{
  "encoder_arch": "resnet",
  "image_size": 32,
  "horizontal_flip": false,
  "encoder_avg_pool_shortcut": false,
  "text_encoder_inner_norm": true,
  "max_precond_dim": 1024,
  "epochs": 29.4,
  "final_lr_fraction": 0
}
Rows from block 7 of the image encoder of a small contrastive image-text model, named by matrix and row number. Rows with one number belong to one channel. Each number is 500 + 50 x the weight over its row's rms, rounded and kept within 0 to 999. All counts start at 0. Numbers have three digits each. After the name is the row's rms in percent of the matrix's.
After each channel's rows are labels from the 100 images, of 14848, where the channel reaches its highest value: "top examples" is what is common among them; "peak on" is the class under the peak. Only what is clearly more common there than usual is listed. The data: simulated telescope pictures of galaxies. In brackets: how many of the 100, against the usual share in percent.
# convs0: first 3x3 conv (encoder.blocks.7.convs.0.weight, 144x144x3x3, each kernel summed), inputs 0-143
# convs1: second 3x3 conv (encoder.blocks.7.convs.1.weight, 144x144x3x3, transposed, each kernel summed), outputs 0-143

convs0.41 074:485404521500513563581547466536684437500492496509426445506560419551524400483518430490459499449524515467620492528545543456498465465443483418389448603441465437479462471480491461521435442470479446479486446481563459523538472445562500413458515507480479416562499388497465509490520528481497514440531488475434540451499436448357466535474559485516528495486483552446495512479499506498561463423499540616501426529593517527490422461534488497561535
convs1.41 081:526438440495486519531481476518504605473462517497487446491492524492573457545534490450529528575500449492495532486547471517538507536524546501459501417422452497546438465514525525503585477527484436493468523574451492492543563476483471434514564492494528543459403462500515537501570502522547540473567486530594479421432553557472600519636689458496403469545508427570484425545492484623498585554507513630491548485497535572411444432533501562472573
top examples: many-armed spiral (100 vs 8.9); winding: anticlockwise outward (60 vs 13.4); winding: clockwise outward (40 vs 13.7)
peak on: galaxy (77 vs 14.5)

convs0.49 089:481438475564572456529489455517587528473507493486577458472515473464556484522499579547576481398545489467428460509492490487448558418474387433464484493464411539421605565433519511501465482515606518486516441425543436528468481458466511434486610505495458415479472407514487422488488452452474516430497470446561603420382448461489499484556436517502494501423522505407486477474539446450466492504427610577449497501429486410533531513554508450465536
convs1.49 088:567510474418446541463524504488466593438482485481440402461414444533535441600485512457471521544476539483553442438504477569448389480482538525517462545569554433476493536477447495503517528452405491531541530493431569538498517626432520493469498554535431473588476530524495540471538457504563373539434578486388510482449444463525547523441536531430475451515448495533432558480533564507438442533488526633536560468474494572484431529542600494439549
top examples: many-armed spiral (95 vs 8.9); winding: anticlockwise outward (55 vs 13.4); winding: clockwise outward (40 vs 13.7)
peak on: galaxy (76 vs 14.5)

convs0.33 111:455539512503464477529496478486505564452583477570556554528502500641473479550482522584441474458489449384608538464465518560503467530512452535493517549492501519440524506490622523504496546480463557499553572558543493496564493511393533531532475491557548518473478510520678487604491428454457526530490491502428523520548497564482502536571535570558535521408568470552417520508530411473560582537522458659505473563466498584501564514534512480539470
convs1.33 131:498476534416557466484532472601455531539417605515522540485472475385456497498537467476391581419524463451483481489444467398398486511532438536578535552523418537526508493627489535468517498523436438497534464475398512515463469468560427497476539442468561419449545539495540486457495495454537517507572583542429505455473459463514463535464524500433480541570498505520461500431547535440446476432531493585515577462597430582365480496430481509478525
top examples: bright star with spikes (100 vs 25.5); many-armed spiral (27 vs 8.9); merging pair (27 vs 8.9); kind: irregular (25 vs 9.4)
peak on: galaxy (65 vs 14.5)

convs0.12 087:428528489539485509435515461483522465514499513513567485497448567520605501498467561479491515424565477456447502497513466489404663515392494478468570467467472496513569503465481523459461515443479534491476521602542431454533508427607486430577539502468516454513507443389475584465442533470483583462442448480480485474477444515469568472562510497408454507484391517497488468511451450495540429473418431427536333473407541484485602469510536459522537
convs1.12 090:441506490578567523486510538506460482538488390442475496491413520573435449459463566514497511550438523452484515463527532530379410505526456466453548511462513516511439519490415470484461509438495423497518563508482489547486419487497489536488436604360521586530458456574546570491444475496446368528504444479455576469534487470464597531540479535494518461540501561471499478512626507500441468409560517511548469538429578462587418521554626530452475
top examples: ring galaxy (97 vs 9.4)
peak on: galaxy (37 vs 14.5)

convs0.100 118:429427478493516485565546482470486561476480577541525493563500534372505599504535434496545414431576489458468477483530568492502582455494585462518561457494471427360533509563510519575374528512527585503537466508584407522463464499497495491471531495455497490511538508462447592585490501502566535466520424518503494533515419395523501548537498567500351474424450557514502520451521477491573503567518526511475542530468440539585374555499519451533522
convs1.100 110:516533507565434483521463451452522487455475482443479571555500455572516512582449516453518488512436470595481519565507593571540456435448516441403527532441546441491451472501571533416590527504444501457431455527458473522515524566422480661488506566434437519519424471458449369450536464518468360429507443478505516586475476590453576502513559472513574491491528420456469533478542529587457483508533472543486514550521521544464559424511542496545449
top examples: many-armed spiral (100 vs 8.9); winding: anticlockwise outward (51 vs 13.4); winding: clockwise outward (49 vs 13.7)
peak on: galaxy (68 vs 14.5)

convs0.30 120:531443403473528536592492435517584632448501604508515400621444495492521455526451420474444490480500532453471484512504444514418470504552474493501516479462506463474510448453465452462466503481601477507484524628490519549438553476503449456454574460517557487461496403521409526450508515435435431458458466675510428474518477523490414481537565464471554508468518568483439458452465392590491479483455562544487538507486466595512495504460517478479458
convs1.30 124:507405490421489473503516495524504640475474522586532503679513499515533521511545511507520530454553518521461490434579490580438561573433525494489506500505513537559503465475461500503584507536502437535459489673535483452475532588520517454471512492519517526462475485522495526525517481509483536538417502484462513450543545492464478457527543506502497492497508470538482389494424499530487665566432579654487461532459561471430434419601585515523501
top examples: many-armed spiral (100 vs 8.9); winding: anticlockwise outward (62 vs 13.4); winding: clockwise outward (38 vs 13.7)
peak on: galaxy (75 vs 14.5)

convs0.14 109:563438493604461467474514498498446441426485508470470502504506591481527461475510688476494481504583501552396512487475514436492644517419530531458596458477485401453507500440534544547486516499457537471477550491520522482505527490616429533618518486480504516544467419502500638496508435517514552523477426462556456512525516623483455449516491541471535480413467498492476430481488509480485497466490472533568457521458470437516667474491497548506439
convs1.14 117:608614489509537539467477443529498537516489387529559496519545464534550486497422591568527513535407470492505446449471569475473521551527482437543572546471419508501435436548462454479437526510468463510501549542511509610517457500451448533527456605487526513515498430501518653500440494454437429500377518527557567493512510410467598475478472500538524525547558543485431529537541392578490386529544493516521517505453496463568491476490556424556588
top examples: ring galaxy (100 vs 9.4)
peak on: galaxy (47 vs 14.5)

convs0.2 093:514412554460555535460396436488528489501507491533447525490502420475458483435553539578504482566506540554484424523504577499461478589547501493532539421513552465501473440503494527559525591508467558555428473530559453561475480463436502494495560424548565493465554466439470508483469421541487536471532529512408514510449639476407490439441473424430445498594511459494458454478527572405494446451507550525459644470555579410387505554555500450491539
convs1.2 109:479524472430424484473481517447530515460486511533589448512446446471416543514498593451411532404518492453403457354469439482373511560562551523488489542470363534504448547603551488505496554443505400443470382475426482504549474458532543553520526434512508503417507551537504537494495485535531468500565502454465462460458500460466540475424501486495374486495492473562534535451446515411376497453527450485496450487490437493498419478470440545477521
top examples: bright star with spikes (100 vs 25.5); ring galaxy (47 vs 9.4); tilted (45 vs 18.3)
peak on: galaxy (33 vs 14.5)

convs0.16 103:501561483504409544493583478432514525451522468467654514540483475445494505381508516471513424407470455468472512539476410462474542524403489485539516530482526529403539473461575484527475508521513527431523534467442463496478512538411450447497543506503519512554462445410426605472565467472446502491534372491447513492491430509513474485579493542544412527541569529465510563352505499501519647437452510519550454455508591468521472572429541546520484
convs1.16 094:466529492578457404524443499519479506516493473398417508458572516565527476542512487499521580527467521522593487488519580584657520500504485462523520542500563605452438496452437532508460499552544519489478590542509499526481484565379470468528451575584555478592444531503593514513453498469476511518483535508516503543515553493525552540553524445486609533535547468488447522530454551629509432538480543463477521504470471467628445498552667535511455
top examples: two-armed spiral (59 vs 9); lensed arc (41 vs 9.1); winding: anticlockwise outward (34 vs 13.4)
peak on: galaxy (71 vs 14.5)

convs0.31 100:622465511457481442524488537505530462451514494489547579482497466605521549373499474336536571523496526450536473500562511479573449508537430458496551542461536464450549548587571542422504494563540551423524495537509571535480542467500493528528555565448601457457475463497588524516490554459445408484539434541397486515532509478464563571539437502521554488472475520622413558434476543513538434605513504567491514546519483406475494539510528562471538
convs1.31 100:551500460447548491507537555563444519557510595475549520508429489352456530505492500531418521394532473418514566425489500519394488402504551488510481461464504467431454528490518513498486518535391446454515496571386422512521507508555487569453524465524502432460476530551465412493516512495515572551481512510416573449499481437521462493362481568534399582495564509455517516509611486445403581494414480505504475454513508565468499485486431478400505
top examples: bright star with spikes (100 vs 25.5); lensed arc (53 vs 9.1); two-armed spiral (42 vs 9)
peak on: galaxy (58 vs 14.5)

convs0.94 082:472471512523490582482458466511457508489460472453526481427460481465586481513478403436528462512505544550676410511494532510533464475477519480492454562489489519452505549480503473515480475527521486423550565439542472417462506475482480395483419490512431505512498522404483527572592633463505444519465443499431535424564437482352496565535539532435485528458496606540443517532446437564528491517474460474512435472544461426488486523520521588487662
convs1.94 091:481530508503466524455521451537504416466502503512493525400465503567580509508510489472515516522512524579520491575475478412695488493506460505517484444464567487578488516481587475491454521487509383542502500526497500505409504547415507559467465384444550533449459481513492417421548547456509510586568577495520473454465523644426515628539547469467475547485513485517451462582474475605434541570441462492523491488586534505521450482500381496451508
top examples: barred spiral (100 vs 9.1); winding: clockwise outward (51 vs 13.7); winding: anticlockwise outward (49 vs 13.4); tilted (48 vs 18.3)
peak on: galaxy (80 vs 14.5)

convs0.65 097:530518537494457432518497520544508467435466414507560521482537549581555509441454500419498529490497533547623486558550452490579382438537431498522447466462527483578454557557513460471563568543535503435511552499501628417562640462533519514525546540469569501513499516579618518457533476464520530568454458494411542493560514530503539502485541532464494496586504530625491535594471420526490552557549478517554479473414507443466536524454482571400468
convs1.65 095:484593514471503520500573560539475500610523573397479526447416450394413490541510503579425430453444465442467484470481495497509515469461492533521461479505437455477527516367502509467396493485494467402529520480465524554508502404464429505435487506546440526477602513520560462518486510515510544523483445431495489456466508531511483533353445552473522433433423517424517541455616559331520516512485509465528460499482533522475450553446477418447525
top examples: bright star with spikes (100 vs 25.5); two-armed spiral (48 vs 9); winding: clockwise outward (31 vs 13.7)
peak on: galaxy (71 vs 14.5)

convs0.99 093:577554469433529433507555486500499495554435478526516527485483460499442484605486551556539486505482501497488568522561497530421509643504502505529464403548522566618498424584507521555431515595551478537519480515475517459480513511465528652554479558411571518499500533452652462391538501464503471493489518436512478562483524513460465423580505496530396569594448498552583411436536523526514597528511534523531444514432519476460478483559494485519502
convs1.99 096:413483536456526470491494468565481438444427585510506477453437516444441520410571534440473559476496483374432476499456440412469583384504488502549520478495508451484488494470453548444485494481378495386480435485487540417497471455487444522456532386432488410560498466416498496486505477512470574404535533503418448439570505479541541487371483513474462547456600572555472476455516476430514518434544489573495556531527445480434469502483450516516437
top examples: bright star with spikes (100 vs 25.5); merging pair (49 vs 8.9); two-armed spiral (37 vs 9)
peak on: galaxy (39 vs 14.5)

convs0.53 112:609475502453445543566543549591442505460451450452425512500598426548473511422571555520570468605530522500482572587441514482525566603546512464515555474515521474521460577589445502492522449566476451656471433481481473495546547482507529544540503547459568431466479502586518399469481499476547457541508540487440547493503573515500525503638507542541573562587493472545523519450491634471497501544563504518487538490554551472514454557505551505459468
convs1.53 097:498487474401490539421453535594484499521572599444568540477412493447479550460460535522481543424517505446533424367529438486415533503515519524491525520524490621528551575577542491481492503535541545433552406542464524485531451469606480560471517361463477434469477525494580524450492493443509490556570476488505513487465520434577495416355467510522515517472518542516487481479589543429435503489521450488543523482486565576420420544479407490476493
top examples: bright star with spikes (100 vs 25.5)
peak on: galaxy (72 vs 14.5)

convs0.7 120:443602536440508489493501511478518528488487457480508494521492501528451505375503533436502396475479498376516613518476489499530506485489548546511512535470546398344545466481508551434489593472479522504503529538502503501498579466495551553495584470484405481503567562547473488514507551564478641483487464486482509505480401524502489506527431514540467462540528572440475528379578540466574614487507490544447514440500496559387537598376471513445487
convs1.7 114:430483521590446492550503512430528512500479473435455501471549478560587524560463495519559528568477469525474432615558508597441525518430493430444451548480548463510509516473476557485522465495503583491522613447576510526461497557436472530494494621570461553505445458484495517548522466492420380444489490446572466574516514527493479506527487488471458466471541457489501497550509606562569463534515497516432516427503487476626558456514627462637384
top examples: merging pair (100 vs 8.9)
peak on: galaxy (96 vs 14.5)

convs0.106 122:510453513498519475513464533477464484478502464579463496440449510615494507447462459464545446661457527559496469457456499459461478462541461461533492521526491450436501432489505481457371489495425491498448505462528462399558476525501474493492534448542513498503458492454518546463444507659575504541395513353443479546502471514433470478457434499624429476497466528509635590482456474515470448548584452444501467531387419495465419487534513522482505
convs1.106 113:446460481561469461414473538558493471533502451561482510466495474416555498508479499525589562552514514508491504529466512548657568465502479475458474491511430514470502489532531496510460489528557361548511459442484473409499512511543486521559618430504511544491491480488487519537541505544574470458467501551627464495515509444488356554539491510526472494494461499485639586472479451399435474515708454532535513481526432428495574490450479498503551
top examples: flattened elliptical (100 vs 9)
peak on: galaxy (64 vs 14.5)

convs0.105 111:461489490554436439484451449558461452503485524496426464511499546555651430478524630460511484432618430449501520493501504500543608425481464507529610446546436483447541420426516533465474526459444531456518481518469520488470534552668504405558519490508474502447540446476545563488493485486471604540489480417529516539467469583457515458537546489425451494463509491470513448482544384526449469453501534493533488500456474415501590425491537505407469
convs1.105 109:542639476529536517502552495504465531473471475466512484452476455420413521519450562502458563468449501518545456528498561453505492511481491452448532562503517470522499446541448477519413437561470493476505492441483473648534518472468493611518384633516505447512559474506523576497455480455465349548408570512503456452476503443474585513551485496461526513527456506521466466538519410429438432512633515507527580555407458504521492548535572440545592
top examples: ring galaxy (100 vs 9.4)
peak on: galaxy (52 vs 14.5)

convs0.124 094:508579435548509505578506453481474527528523490517465572475508491528584476416509547424569461543523492577554479494597493509463567452459503492585527458519455410415557499420454484476472555548430515515470520471425582470546522499505530502421440543410392489481495472384525472449477505559582435573562497532511482514507451481596532469568487527435495489441493411564474584402483553549491559435490417531412560436577543423479560482571501542534530
convs1.124 089:472530521465508500527513569536510414536464473517515498373444476519448477576444574473503500435566482348578486520521461572422485468537491516467520515492544460551536544526444549490522440521432447473511404489508465488570476468513575559503596471424449432452453491472474553441548527506532577485472384484394522457511387463521465533438494559548402484460553532563468555474536462501505454344492459506559383519519497488444412516481483448508519
top examples: bright star with spikes (100 vs 25.5); ring galaxy (52 vs 9.4); tilted (43 vs 18.3)
peak on: galaxy (39 vs 14.5)